A small waveform autoencoder, trained from scratch: encoder arch transformer, encoder moe expert_choice.
Rows from block 4 of the encoder, named by matrix and row number. Rows with one number belong to one neuron. Each number is 500 + 25 x the weight over the matrix's rms, rounded and kept within 0 to 999. All counts start at 0. Numbers have three digits each.
# fc1: MLP up (encoder.blocks.4.mlp.fc1.weight, 1920x320), inputs 107-213
# fc2: MLP down (encoder.blocks.4.mlp.fc2.weight, 320x1920, transposed), outputs 107-213
fc1.299:504465473448498521502498502500512507514561479444485492461493481493524513502492522523564537536490581491525533466488502542548463477426518537496519527508524492523531525533520508489491496475472491481534524466473505531452486525498502521495461517507524525481498495522524497472511473525475517542447485477447511473515483497478487
fc1.300:491527489526513499485516501528492516519482499507526487509491510511547516524492558502480489528495534494504498534496507480508526495480487502528528497511475469515500474510482514502474509506502511527494479479517464547470503499499521472493523517476485518486499520495521535521509469494484477503522506510505488489490474482510466
fc1.301:487528508476530558441507486494454512515531475504516497520517493543501463560476494528402476493532517444484579490526465487528495481522489456538546513510543488535518519438426495514490487533545496485501574462463585478405565521495550492524459532517480473528430545519501533470489491443508504521531478511597536517469511496483479
fc1.302:499510500472487503475514536462483495508513433517524514431545478522458480506502524497523507501516494518529477482530498497494491512472490474480523533470508489500489500492505517534506489470471476514485478512522531523474448493515534482448512497516500548499519464508494517495541472483498481487524496481522475536506459533487464
fc1.303:504474491513533483489493541498487574439479487515498480479471513537524511479511514506476505533503551492516484486480526534537525521512473488467480481487483501513530533506502495506458509474515525474495491475487503498482502456489516503448542526512478551526475497520522515480431518490457505465463488476461526474516505475490520
fc1.304:476507484503518471530527499536467513483560494520495515474483474465481495485485506536510514510475530538513538499478501474485571457446495515496504515520492508489491535533498507480505506539482479501472465506483554469483480504450487481531513544479500509490493467526473552523510462493491499479453507443478525529516396496496524
fc1.305:521520510482504534508514529503502459526489507486518472446536510506547543509511450500517474508503498508516505482495495518510482542477500507507501515458467560514503454452493462498506492488511531479491569492482483530532514509489510478483490473489480492500491492490495524482458512504539522484498498458552531514488488452503508
fc1.306:427488472513509464546465519507485494475572471529506484490589488493513506511486492536497503552483498504508449483516493471501503490508505517499525497475540512500490494459492519484498537490532483496500542548465519511494460485493468505460488534524500470495462502487481516489539502499541511506510500477523527514524480507493454
fc1.307:499512473496501521499494533507473482462544495515474479506509500525575496472518515502489495517507475511522500534455515489506484499490498503482484485501520516436510526475496459496492519510487518510530546476532528469534499494475534467523471469493498538485536463497542533476475522487505491489454505486468512469514485499489530
fc1.308:473483517542459510534487524533527523541567533529488521461495447496505496467518516490518472510549460508465520556518500518455497485466478521537488531488511509519492514481446515543470485544496485458511568485490471474483487458534537543540488561517538546504471527517418516455580510498484507520504491538497474524520471473495478
fc1.309:504470534495527492537504494550525483535502518532514553417516472470558522504497511486444491505526452481487508475523497502485462491498466501508530557462473483484490503490495445511481453475476518538460477501522551517538438501513532533525530518476484441498473519547497568525465512462519501475526479515562509496412470491519485
fc1.310:524515492518493503482526467538505500434530501497537502491463524474425473454458561514512511502497533509500460505520512483531456490487457496551523516487491514505495544507476508520520498457555494498561519513501454539511454508504512495541497451528489476506514478468530533544472545459497500577478522577479518496488437513489486
fc1.311:446470537486490463487501488506495572525577487508542533465466545483422487514549501510496502493533538478489478481566500503505474516527505497529544572512515490528455516458513535517491490514505472526486504521526487519525424500493468527462505485461521530528480479497480594512518503476535481435520432525483513511525470463507494
fc1.312:541479492483490519505494517455533495513504526522493528456536482529533534500503528468506501523510524490503556493515476531508457502495507478488511502534521532520458511484530480499484517500483514519516535501504522499429469520522489480451491482468499453535493503521525495481502472461555516430492473528489532498522524485488502
fc1.313:533466507478489521485476491495490519525569475506506468489487517499490527499468521519499494520506495498474499485529542481511509478517474492489505536488512537492518511511483519521493482486517500506483480512502508513469492513491534481492496457515493488499511478487510506509495475527521509528503499475500544501480524588534496
fc1.314:478464483475488513488503481491471490508547507486469510451512522513523524505528515527491511508519493511523497489468481584506483512499530495492510503499485520506452525443503486501499483488470518534490500478503481533470495519502505477469517510502512474506472474510521469475538501458484485480548472522485520477528446512472484
fc1.315:514511524507473509468502479505568532513531499517531475557473508510498465498467479522526507486504554504454528468510481520486495461526483484534490508484498493524522483507490497537520495479498519456518519544491480475522533495507537518455494500514480518534459475516524553554464494504482509501495510489505502477494455522499521
fc1.316:520529519542520491512493499502469529506519486504498504511486504474496509466470443544550495510492515470443533486463492497472567518516501492488528502527500466445463512495470468512516555477415547544500474517533462420559498484489522475473485488485526405533482484523472501502494515503530510493549541517578550515508516514536507
fc1.317:484547537518565500500488503483497500550510485509529530503558511470530468501496505472545451481494513486503470450568519524486545491538535506473525543499491502518534510498477528505471537509489450449549503436485575505502504485574505448423508413443521567539491477486533529510532546504573449477505466492551530474480428482467507
fc1.318:500490520483497511491486478511520506522501523513488489498478514507492494497505497538514517461478529489500488475504482513504507514482510508498506518522486492504508480502516481513503510499484532523486515526509461483482501490497516474470484504514481502502497489492489506505502499437507523522524472493490510497492484505486484
fc1.319:492495503508486494462504502507492549507567551521500542484510481541472442480492525522566500476523496545497442457521458481528504495534513509492469505487487520501479427525508492507468450455485533460478567465461528478513522579513498501516561508507524513595488517500457547479447536513491450526538449477509509557474481480473520
fc1.320:486546566492575493538538509491489514482499536553473462461506492441550519493526475501474502505522466492451526515546513507496518508487479483510534489530494511501483486483510527520503482525510513508513541499519529511470473458459497542510495496460504504536503513532460550505491499455499473524503493501524478492502487513531528
fc1.321:487498514454499493480475537508484496537534503475567465499518539487558488495501492497498473527475478522514454480532491542534494507511519538521519506445519501534489506507511452548529472477460481543465474505513418491487523547527553479507508504490540523508512486495584488556493511509457457464522494454540506514538485522529512
fc1.322:493476505476515489487507481524533549530476510519490511507530478511546504500480483539492569515509470487472527498467511485522493511533436477515488467500472484522488482433479498500498485531519495511528506524484490487542519497494594491507460511482470545490498484550484498477451486514496481528522494493466512535473492524502510
fc1.323:507466494509494511511466511464483497450513510499517536486527490499530490450491556563504527516478476506495520526513498510540530486484516483524517518491516513464498507488491513494464498523482474491485513518493520519508514495455490526494471496488486475494495496484463500503471503534492537510470512486533510477496462509492489
fc1.324:483507508495470505559467485524519480495473554522503486409463510508445513521482498470536470494498502519519559496551480536527479499424477461445493487488473485489539509538473532538541471510502509494519553551529460453488513520519482525537527512506488526495490487480482469495496460516524541529479475491550521513468506505463492
fc1.325:519514519517535474482530481498514471482527472464523518491471483507468539548464460513540508479500508541483460547535503476530504461486480522502488493511489458518434480509461474519509531498515515494490482510530488497554468502483526484515502491492477510490538516507512503475484525515492472499552480550492489503471395474522525
fc1.326:526514486496539514527508432462466523524498506525496546517503538493511504507417463510476536473511567475478581500528551494576499505545475495486496475512512474517514503520522547445482507497496514495507481531490514402510486472487528550463502475506515481423507557498519520497499475538488494488510490489482508502519521481560466
fc1.327:464484498480522512504518518518514524475524511497476475547479532524503485508500497509469474480546483511455541529531497494524502540475465466466483532504511523495513481465520524498545512490497513521501518500516470498524549496494527506466494478501515502491483521507477470506496507492490505472529479501499496509517493530496497
fc1.328:496510491493489473482521505501515543505507541493507520508504497519524489485498520499481504494478486492510499516513490494486501498505495488511519486504513475483467495546511480487491496493484497496518485521480504518515503486520488487486501497522489477508481484502470502542484482504492514544464500512481490489509479498500470
fc1.329:488491506503480494474494493510480536506508501513504528502482487532508505513511501496486512509489513486508521483528488499511522493502494507486503520506496490487490506505515488510523487496492501516513494514506496501491523484496513513500486495507464481494488503478486526512493508478482502527508497513493486507496481508490491
fc1.330:508514505544489504492491464477542461533516504517525499456463480512498464485476528490512511482499480494494568493534469534492475500496477498504519486501509494543500517507503569509462468458494507486518488505494548480480457457504476569491492482506494526467491523508493553495410482517490488534510480503513506524480504478495520
fc1.331:497493509492475502498494516515500519530514495503511516481469494514525507503486476506490489514486510502502511501497502508510515500512504495510495514474502492491493494490474485514492487488484491525497472484521489514516503497484519490512473493505512515500515482500484516491477496496501486500514485512517507510486490485508505
fc1.332:524461521487491506530545497477497482515574512474507503439471548519542541515484549528477515487521552479467484484443479501495481492436436537544453512520501526575545520523466504496471591482509491445522505450495468491476535467488502471477494422470510533498544529502539522471474496529452479492500498500539482504495455477489488
fc1.333:464477450491507477524491498541480462461531527504506499461514516538485521495487502518486500492550516489483506556451574478542505532488471477491449524564535536526510511529514496530482514508502538527511472484496457516490503442488542463453543510498465509471421446508523454501446522497534493515551493495482481488482419458514489
fc1.334:514459505450521457534517469510523527462532496550467521489536476480522452527488493484469476552506496417511518549553514529499496540476486487445475510524484505509456517488537518524466508524470489463530489475477491474484519507484500510459529504489486506465504492484551557513539488505527495539523515509487481525463505523508540
fc1.335:494479505488512527560487531509511475483573484506533493514460502475483493495476522504513482470478499492495490499514523517523534501483527507491490513476511497532436514527494528507465517495497519481483507505499500511511521534478503518456511478516528474498479506531511557490455495546510468524498490506503532547524443537477472
fc1.336:523522496509542526484485502500474498538560496506527458558489520495473489471492468490538493493573517526467554497547514485556425500501462467538508517505484494505504506423547506499464526474478508550519500501492475493479477476479561437505468498520511532558489514527494542472546524525530492507527499458542502505505480510496490
fc1.337:548480494469573503515479501532524537500519529532494490533474508474535485499507537519531511539479479515520470558526497506530500517516458494520539450498514513525466504453520518511467522490475481499480488487508458511479524478498464479504494513478472501503506490518490492497506508499539478472454487497557511478514438516520511
fc1.338:546485473514536517470499493480493508472523526467493505517560478483562452509470497464536515484527514521501504479489542497449441516465504497482494542495496527458443486453535518493518493461491548475522464495476496541490479545509493494501556574528499507518482530463525509488493477536502496505498502454543505526440466470519457
fc1.339:431513533489496492524513464492499481545497514470458497501521479474512504533511498478503497461515521499524516455504479471485453503505496487508502470491536494430474475466470486516525503515467524524546551490565487551528527493489542508519483484485495465545548503523492504461495478513437523543528508500456489492511459505479550
fc1.340:492499491500513482483517516472503544513519559486471539490492500486472470513493497482503530505498516500522477499526494485474522490540483509494516504478492489483480508482498521514507503478459505514499479541492464561499477459500511525507538558505467526513511515485531497485498499504519515528509503490522495488489473467476496
fc1.341:492538527495487449503475519496497516530509529479484565528536516537506514526472490508516476516519511471471456468512462503539506492516491512487527558538538512482486496539526499496502529503445500479460436488521475477482499450474466505512506502477462579474521493467540512502479496529496518506490538455525456470488454527500464
fc1.342:515468486452522497511499512525529486497476469471476509435470541477493506481512519509515521530479491456497533559474511494516539507466513463510507512491468491505459506497469501455465470547484499519535482511523499479498465504482504532462517541510467488527473502509485492501391505510470534528479484492501481517528488562475472
fc1.343:496495543497488506500525507489524545487489464525466515518474508505517502474505509483485501524527500507496561484488510485517543491472514500499504521493504500527540493483514493498495493526504472502506454498507487510460553499484559518477508499504477478507480539514478495478500459549468516517470528502427472515496469493488433
fc1.344:479474499523489549513489537589477500509490484497517502506510485491537506504483528530493472527495469516513545524485532487554504499517512482495503483464517511513444524454530511543493454503537523540468528485588489486537507537499458482506528501485488480539445479480498489454481502502509556482528509483464492475563494507504513
fc1.345:511446533476492528486471536544534463525484460515488518495531511506512484491485512520492517504491503508507518517493481482500480497562500465433516452506500462452492502500469465521484559487507482533460517506526451429525473495497515558513479497479485589475512491455515482466431511509560505482494475449457519539484457469547482
fc1.346:508502513494503479528498489478488496509497492500477485475484496500464502484515502498505511492487495462514536487489512497503502471510519497489494467504496494531522484493513488496517498527487510505505541513484463521547518514504512477492484481521511515491486518516511517517502529507513521501501502497482489495505439473505533
fc1.347:475534501513466533559492500531514492433526488543472503478514501553580522499489502520470465496487497473548573513461531528549556538495494492509447506488544487518538529450505492426509518488444502496519485497512498498488507484498556480518469526499509506464544447555523485489487526545573490489532482530452538434496497527469527
fc1.348:493511554561582437514522477503500479504502479558535542481514525473505509527514511496512550479528475484467554510436479556466520450438479515497556464500526511514487528475490489501498518534469484507504520466525495557451475464483547478481445480540457601473494535498540539497512469487513488588491465518539521507449466513531506
fc1.349:484520500507489493504495514515511504514508523506480518502466496491538480492501520494532510501522493485489481506492499493528515501513486522490475524502510489496500513513491507520498526492486497491482485491503486477483497494496487498476505471509499490488479506487513514510470498513509497502500510483497526519489489496515485
fc1.350:455531489501510469524498487495498514541487499541516552499520557522513518477483454479503536523529502519502550511471480482490480489497556497523541490472523513454470464496475493496476467502511559521538516501520488539494515498526471524499465531464564483466564534486522497513527518492504516492581504509475494487511458528548490
fc1.351:496499510493456501468522487505508515514485482510532477519510495487506509489501495503494487517532484473497513482465489493518484496480486511518520524471513494536524491479488475512507511523492515525512515524481518493458488489525464531473483504520496522493533477523521521504481482503502509518519501493506495504512485482521495
fc1.352:425502530497509498511529494504552467518538498493580519455510495484488485475551579444474514443504513485475480426492482509460467523495457482488496503537482507497536493521521459484504480500505458487530464508470478485477519487537533512488466501537442517515461467513517500515539501507495469503481509504539481480496481460505535
fc1.353:493503492519528479501535533509490494505520462491498515492520514479519519537475495497469482533538495513504476504474485511507524484525499498514516464505503490521510498484493496511477517506492484506522496541524484503508484474518512511488488500484507523505480489487501500503519511476489507528509504505541482511484480458509514
fc1.354:519508503487517526486541481541436550543555490534526494520502522505473458496509511498484465514508468540521522546508486472548476505508502504478481531521504484512492491495536520482523515489485511511511549497507472520468479505475472509462550500476538531489501452455478474529448495495529480481499466517450476540528491490489482
fc1.355:548484487494483517488493499484495526466461524528537544467512509522448489470519495530533504469533557511513463480576513510512479472524486474560513494497550504451439513545498434531508546500475539514455521522487491539457504529476482504468494501447503429529476447540504502508526514460476513422467498489451519528493412486529519
fc1.356:465518525537502493512489521532477552447437475538456485423501536507469480506481481503509513513465486475509478477496497508478475465526469471516519556495486504473497509473509503533505501516473488468507490541472504497477497527483552526510526535495544485451501520482490496460489509474491496485518516501488496444489421526508505
fc1.357:494518503547452506511501504532513516499524513507515471520499536500534512496504507481489504508471495517510497477446532479500522499494504521498483510488491506484527517502469567511513519542465508475485511472493504497509496519472490521503503445491518455508507491528497513479484521520503480507491485540498525494538425505480460
fc1.358:508468482509500501479519495476514495444527559497453477517525493518524493506486505553511463517470485482464543524517513510488509487484495493487508526473548513482562497467508467494496456517496541528443520528470480500516439499475532467509518465469489552513543527534454539515472506492531514493476514539487469536471456507505465
fc1.359:468510481488474493542497481496526543534499478488473501473494492454470517519496497516520480519522485513527520508492503492506555495521491451495521501522464520522510493485474541519486489492493493514500516532528470476488487483507473518495512511475487549512488473496490558496473509482501515532479496524507479492539513466509520
fc1.360:517499453481490528501497489530461440546566460508480506500538548556526501511521495463505474511510557512521550511487479489513493497471546490484524496515479522524487497523482439485486491520503537541477570477517475482477498496521532490471492501523514531549505499551513559520460479479547489492529488499499503473502514498492518
fc2.299:551499500520453535515515522500510471475500520498491550547503503477518513466522476482454518506449484504505451509489475497465510507469506470509506486522474519475507525516503534509498535517537462416492502483517567501532439487502453518485559527527509484486490536537456557527494495514448461530495498435515511491479491479555496
fc2.300:505526473511512503525496480516493461495421497503496516501517515478555512501528504461480483503537491492500462487511505499529492523502478513496493480512484512524501508487505527507459488514503479509502527503520522539518537482526524467499532497459511497512474486529487497496525511493513502439485463505486517502490538504522470
fc2.301:467540465487504579467515523471514501563462466513453498493544509512521563553512465453503507512492440475499505556490448539553542511396517576458497481522509496443491516500479474490492544474509504567499430455454508436586483485547425465498467529525489449453493512454462479511540515460472446497480480506489522505476566508537487
fc2.302:514513488526502479477505515472530479497429478496454510477504516509499495527477533481513466487532441485496486499495507493448511500526472498437464497487497485499520528506490524502497470493487508530540514481518505498506488490489482507435513511521516504505456483490506513520472510500490471531514487519516518489493469519510515
fc2.303:492488480474505489488497531511523549530457485443507490493493509511482476513485514464489526558487544491458488509488477510519538469523502449486494524516513490485553508506482470502483493519531490533479496484509499486517512498467490542500545499488501482504477475471515530485489523475492521434501495513455510477499545513486508
fc2.304:511444480535514477482464482530460461426511504554488536507529487511482537501533488505520514499499515526501473558509571522510539482450524499519501501492519497449560492516438487538514506463476482539425479477453496510543498495478503448523574470497545510467490466499492464504523509532505539559473518573458481509510481458460515
fc2.305:520507506497492474490530507513547471485513488485479483443497534467520549520480502504489491507506492496479476468514504496501507516501497516495498479483491529506511465502505506505525510491472508498495530452533495508469480512504481486515490513482539472494490457486459482515524486481516469501497485489534458490477490489474515
fc2.306:475515463496483492515516471512523485492485484490491493513517497467499489504488482499537485522466445513482406531558474492499502473480535487526504538450453541496493479476513542497503498536467515516486479537472475581507486506512440513517534469508487487543466458497479452494547519501485487494521571483491494509481530526509478
fc2.307:522534486504519495478472561496538475447544498489516511529530509472515532518509439479476510458567501513503499521482471456520477466485502479526486525495519496478506504540456463525540508520517475525533503483469473476435514478465505470499493535490489522501494505477523505536497496468477483501487499510492510543515530527486538
fc2.308:452457519541466473489484514527553506495468509537547466525435480485410435468486483478490440471473522511492489525504461518422527474480450479470496546492457489469453518496530522487465547526538505491513522479493526524505490491523466525546504480517504493467488497533482493469462469555462496468484551492482525499507517476495475
fc2.309:479477462474496490493478455494490513492487500554492503468513487517552520508446468466492572534488501504490480492528525496511483523473463493513510513475511489508549506479489519465511497470502499511524451496493514502507494483491531514510517545521470501466485492535467478501478543526487500477524457483483522471478537493479524
fc2.310:458517499510495470526512463555530501467471562517512550517439551473407533491465524462476489500485451506479440524511457521475506515491492466508475523493487463482502500557516454494526496563545481479517501471513491497544481545484526569538470484515531492508518482483455510504556514468506459531551523540523466510514537494521506
fc2.311:597527535520550469480466491551470448542467571546489589539494498487433504487552465480512537490475460484482459468516526517469488523502473505526512490500531499499503521496523534484515509474540516465493507469506529530552447472491457557557538467503492447503545487481479441486523505489524527472496517498531550523507519488535470
fc2.312:503556521519544527519455476456502462469489535528480528529523466496518499491548538496513500495503490465465488487482574515486483497548501499544453476477523509472468485486515551450514484448476544551467496489480521514511503495517502468510549492517523487560472483503490478431504472505509487467466510533533495500434524490533561
fc2.313:525486475503493491477483480459483424483484485505494488527515456461490467524453482486491464530518519491495482505568473494497495488529520512521524529478474511502521461497501529574482535500492480469483506514489515507479551496474479502545520512463512480489499499459482525499519456552518496449455497471460511474491564544476508
fc2.314:483503481524481512489494481538498505516532509463486492540514488517519484487506481517502500507522460536491462507509491497497545523462497511542504474488490534512480486489499527517520530517499514539477492487456519513502501493490463522523501477484530458452504474539494461496540479486525498503463496504496503544510556474508510
fc2.315:519511491506531530531477475502497456502482510520512485519452520442446499505475476528532545490505535521505466484508480522462484485446520528512527492485523495469488533535506491514490534492469468524521508492535477526560537521512497525518481529504476507503508504435493485488552454465498501521467513479520505515538487511495525
fc2.316:482511516480537443473498482455441539512519458511520539535509463517523499458505497514504463483473516469575493483497460517493539473536529478492541490527499480488502510477519524488500490492496485566515492513477539533521455509498464534485483504538503433505474470548531483480582504521519505522532496449586539490502550511546503
fc2.317:508457453483499523503458443492538506482513516478518529524444548533495466510486488520501541493458514479515473468470420535469551509481493530514490495467472490508520502475535515441520505465443507458540454454477503534531473492493441520493487513522542484535542517551423526512493498526454522490430473526484518488566468493503475
fc2.318:529498483510492488507514484482489523520511479494493493514498494517486493498512506487502497522501477501486502508510499508502463493514503495508497517497497485493495510477500523499490490489506495505506499469487509511505482513496520525503477477493508496468496514516513521480502500515494505499493526497505510487497488477483488
fc2.319:468490484515477510490475440506437479547517448498479476461533478463474493428572478472524502453549483532449475484467587518508536478448497513548445516489528515477483484567516537475501507499441486526473546526526583498470470496448460440479523511516476458449515478534551471502496481485494542534496556513393527514492522419500527
fc2.320:509475518528481421513528533524508488509500504503555525525522451490549487539495468492505473488489547527456536544447484500460503507544519531486504466543512457513505496485522474509531554489515498508470466473497493512505501539498508502554525514449503505463547504515499464486496488516535504488495500531474467496489479475454511
fc2.321:493485503443524487503555494534481527460523501516541504521493512466507512553456499563479514489504515514516503504543502477493513517529487483498487456480537485514476497456503501543522541513543505498447482456501444485479487548467491475481531504475550465501488447496479460526458490527490455486470450506525475512504498512500535
fc2.322:489500509517541485533471501526513514486446539495514493523496475487499510518501538495533522507558526480481479533509511490466503495501523497482522494477524524467484491469449509506547482502479530473487509511501524516487532472487538499531516462517503472465536503523494456474500511519477497542481500464513520484475557516540468
fc2.323:503505464505478527483508506460506549508535484487524539503473516472519512504473484491501479516504517518487447436519505489495496484481546516487482538521490494479482473527479529520492524471482497500483506525499486535467539498480506496504491467494521473481531497473489498509484508517457507491461514510488512496497545505474467
fc2.324:473524487494524496500487453535480455515462550549517465467504538492474521498482484442484503490525485482509583502442452530478477508484503517477472467530508497535485504512510504504512462542519490470507495494539492515532510565498479503538502555503475530531527514506543472452529479497493535507496488449533536543508489475511499
fc2.325:493502483536458501498541454490465501524447478500506507523425491516493520513505484503470478491485502468529488497491510526503498478475457461478499480493505484483479470541510501484524496518509536485505487455497513533554506513504511517529503525527523524546521542480468491486543507520485494533524500530448493512483483514488510
fc2.326:498493514557504532499519493538460472476503518562511521494465470498514424495504504502481509484491461532513556496536558490543458455482475449549480499520510504460509468465533520489458495476518505492465482499487492476491523452484505485449532518540464489426505536468511495489504495525512534483516499478504508534466594505506492
fc2.327:488484522512500488516508475500485519495491512474519491543492501496526496534517499495492468507531470490508476512539460522488476496485506502461490524501475500531476464512509533521512521507491524505513522485523502500510521510494494474502515518479480498497499524526489482489496495493525454532501499515528488500490590502508531
fc2.328:462493507509491486470485505516485509512473507477527497539460526511485472492485489488510526514500503497488476480526500503533522477500501516508514482524525467485511511516506486487512497492507475513516494505483507510536506499503499503482485481507494459511502459486478460510516490505503503501508512499503513490507525509495474
fc2.329:481505514524473513481497498500499502527487494526511497538490478520483520490526481515485492505497500533510498509522496502521506503487520497519498496517515494501501512485492481496531484478501510519481472480508497500502518470510476503499475499505504487493494492501480483498501500495512483489502500508520501502499540513498512
fc2.330:500496523492494528465497467503448540518513514502470537464463521502468525516483488512504546506501501468490533511493498482515495508532520509503528474485469525485509552529514533485491479518542456519468491461508510483531520505499470492512489482496535508509487505459489460498446494521479496520488502490486507496518543510512543
fc2.331:484513515511513518497494504509485511489474480506497465488457472512533508514521476494511481528496490512522487496503493511509489505488493519489475493478482509511488498495477483485510492472478495517481479481504504511523503501506518464536501475484515508498517487527474474477474510480500490517503490497510507505465546487491530
fc2.332:527526509497523494491575525515487491510492522447507529511495490511523496526482516510477500524538480468481463525477507524507515497510454476518530464522511512502517530498482452468486527534504503488488513505508490491533495456533438488502525485469501498426495471473468471512503499469468476466489497496503501542502506506518519
fc2.333:487513454515524474539504509546494530491446471525492509484446484529487508523483479489497487473474529530545477535461493501431493504469494544515474487503511499481509464525513441511520524531526501499473469452504488518557507516498494528525530513502501409498513440512434518514501515524491513499484498525535496541507494506510538
fc2.334:493475508477533494543523427511467464461462488511470478489508506507499504489524529467477463552495526480506490514466532504503504529483513517464489496536519515537479475499503493486476541501510499502499481513484501471524530513495537504504498500480466447517498563515516496498508481492524464518535485471466504475504559545548496
fc2.335:480500513495494504488516499454484472549492482496497507543487477534500485477510533497489497473438488519496488524526451463516495523432477498514486518501478482491470549501535531499498498559529528491505452534455526535461510466530511521511534533488485466472557512475527479483522509521495517506513488507451519481483530485476459
fc2.336:532474498455478541484523458478470504538469501487523450545520445453466462513526463476478485470509497539515467476553472571492541543523512524474471498428479526541451532478497495516525494463528477491557491489408475504456446441597439530549532452519555500462489482477517489492520516479538530505488560521504532522487522539458507
fc2.337:470500506447546510524511510505459531451486529464512519482469474495553452494507521488457475481482486500487459484488512514458482481451498534497509463530494446507508530460477489502432563483460467489520463451475557535432509510514474514545539437468547469457491576495528484518511537517454478498470514508451510490499510459488471
fc2.338:528489494492483493504497495504539528470483480533507492505509513488510484488507452514507532515525471457482469534481513510496519516523516527474514539494534518470492520478484546489468503502535491516483501515526484493444511557504486515473519506530490459507491453543475499502475521457487445529502486490518491503516447490513496
fc2.339:514475513469544516506483522499568503518505491514516498497493482490516504537542517495521510519490512488507479490498489488512451505509518493501489490525506535515516532504482523479489481502475460531477484511535462523497539495494505548509513504538508488481505497476512471506538509520485490498505491451482465498501550544483515
fc2.340:532494504473493522527491517515532492525489476493488493525503458500487475513526481459506491492500479495469447481543493512513506503507500528495502522494499498493505529468493488513517493528494519516486491482492473566489510501490495532499495473497507526535504494461535496526500524495507520503475502487478477529505485477479468
fc2.341:495511519489519509426536502497468487521460475512471498512473470526481502505449498484498483537501483492484472497495514522545501473506493476504517502533511492480540503504536474505483478490522525497524494512533485524523489457487486514486498491499491532484507493502494501529532497466491499487534505504494439530508499527553515
fc2.342:504535466499542472464504531523535427515502517490509495575492496513465472513472479496514489560518512552470457497517492495511516468548493494499461527518504464537474508478500494495477473513472514521486494488463529510428524460520442498525527487496507504528513505514475480524472516489481514508517545516471516465488612519498474
fc2.343:507497517527469510539467499515524487499488503539461500543504546512462529506517540502501553465486545491503525458493505480488525490463500501485494492506524461502540512507493482509495463512484515556498471522483528517494516514477524497471516488495502482482457521462499523479470500564522507509491523518467534498492549499470526
fc2.344:488515538498509524500461513517493464468453511482498506514481506503507489490513503471493498532489497466514524481557496518544533522494526535474511461485490524536503512491469499457471468470516485554503464477470514480473450480492493490520495499479493477494493505503530507472479506524520469520505488538497501482519551515513511
fc2.345:539506520568526466504515473458482484504454483451524429520477426511467479466476507471506489522498465523482503496548483509481496505424477496427496545496502505433519519530502528526493521559484464493485474481509543534503510482528533483459491460468517519484561519500507475495520510496476455483499517497494489474505494507479486
fc2.346:503464509509512486504489501496524492497477501499456511519494486489512486511490513488510503510496500487491528479483505484497482505525508486502492491512484488504513488490514521483507490501503493497505486479522497496475498533515491493512491502522493506488477483514511502486524487492527496475502494499511506496527512518495545
fc2.347:452482481467479522503489508504508485456426517455467476518485444482500472498528492534462510497435514465486487473472518458436486522502478464488459501482520511514495505479502533507520472486536584472503500468484495567538469511463534464503491494467492505480508434495535461485506543533533544535570554544448488415479535526451501
fc2.348:504525506512510468527499481517500453543482516530546482539486454496482489523501531516474527516511487499474528467496517501464472518483483507496518504502514476510497505510478516478461494476515540545467554495512515478515484490538507499500507502499527493502484510501518480502505520508502508511489489475529491501458544491508488
fc2.349:504489518481498497494498513500518505505490501489522505511467513493532488492507519492488497515499503503478485499522502515496489490492518516494482491504491506535480552509516520509473513494503530503521492483473524500482508498515469507485515464486528489474486498481494474488458517508466514510486507522471519503462570500479505
fc2.350:440529441489485498545508465499534506480486495514472490484489488526487482524528492522519475488489475516501447488495471508485484490453477530512479531499490524500535460479509496470465527530448509514465471528507491469504464484502548512452538524507534487518482510478562442504537528520513499516520541495491464526526517459497480
fc2.351:516533519514481485479526491500518508502539513465498482506500509491489517504515504497524539506481486497517533503501505506511526550506554488459484489500534494478506487504520503463508482527499543517507509483511470488554535499547452508491520504491511498500519513534497513495510519488536460520534520510524518508496528507518504
fc2.352:499455479484492497483490483473474503524511515552518515533491517524517500533524493519452557479479454504473499495465493483489498514483504534539479476506475517485501476536506517503508496482516495480443440461509525563493552496522474543549524468513516465463449495494501475446523523478502446495434520510530473502507496482494529
fc2.353:509502488480487522516534493512476491477502485490467490489534531506503529529483511490450526510501475481534468479477494482480514475486490498485499510488485504501543491495500490488515483511499492481483505503462514511496482516500531476513506508503516497480477484515492502512519500517513520490493512476525490517484492474489509
fc2.354:474517497486507483518485504525526417467510478452508504576493492485480494504479441505511512517496458551507499531469510484457523489463525520548469491491484466525508545470526478499532527497524502478494447497514500499498499495466535473477488488478535438459523517476480470481500509475499492507512506529449510514487558528499511
fc2.355:495470481509487459497492428508476511531508509553444489497504486485456473493496472524490437501464486573508449508485467501435507514478497474532497457500489493462476473517519517482524502496472535497501508469535524527575513566425473546501524488501509469488517512517517477464512476468496523494503473508497481509509509517559507
fc2.356:523493484512480532453472456519476416504518538508499478487507494498455515527490502497562529540528533486560441487507512489443414478518479476517510485517517480550521546427464444503494457473509563568548461470496542514498535492531478435516443458517472442487515471491462502487524506519443481550536496491509490545454527487528504
fc2.357:487515468491483532527482491524500558499483490467506510547461471480498493477502509473496486523483434529474482501481484471513493477505472514489452532509472495480497531480510548528503509533479505483503476478510466532526493505502464510494542467507524468502508468510479483511520534507477498508505470538460538509509519518515507
fc2.358:513493490535527478481538507487516497492488548497511522512524499505517471490528456520510474501500460475495484498508447491466502489457475448489497495486473480463530461513503481500486494481477505498519510528455515473492490439494525490476526506466518507470482544508508541508475504520512484520512543487520535494483551525503513
fc2.359:474502503495510479513527487497500516514518500506480499539468510491462528505514514514507496537511518499505484489487498493462515493436519470457477516525489491528513493489515506520544479493504500529488510510505496502473489496486454549535506508534518506496501511464495496489521543470539495528482527522530514491520563503546499
fc2.360:534517498512499441522502482533511473508555513496498528491477526484515552504472495467520476503541435498510479519519477549503547504494510512536517503506516495526507468525507465486504503497497484517498516471509551469511469587497480468506468512510510451555532495532511528503500490461494454558521486467530505460476579479504484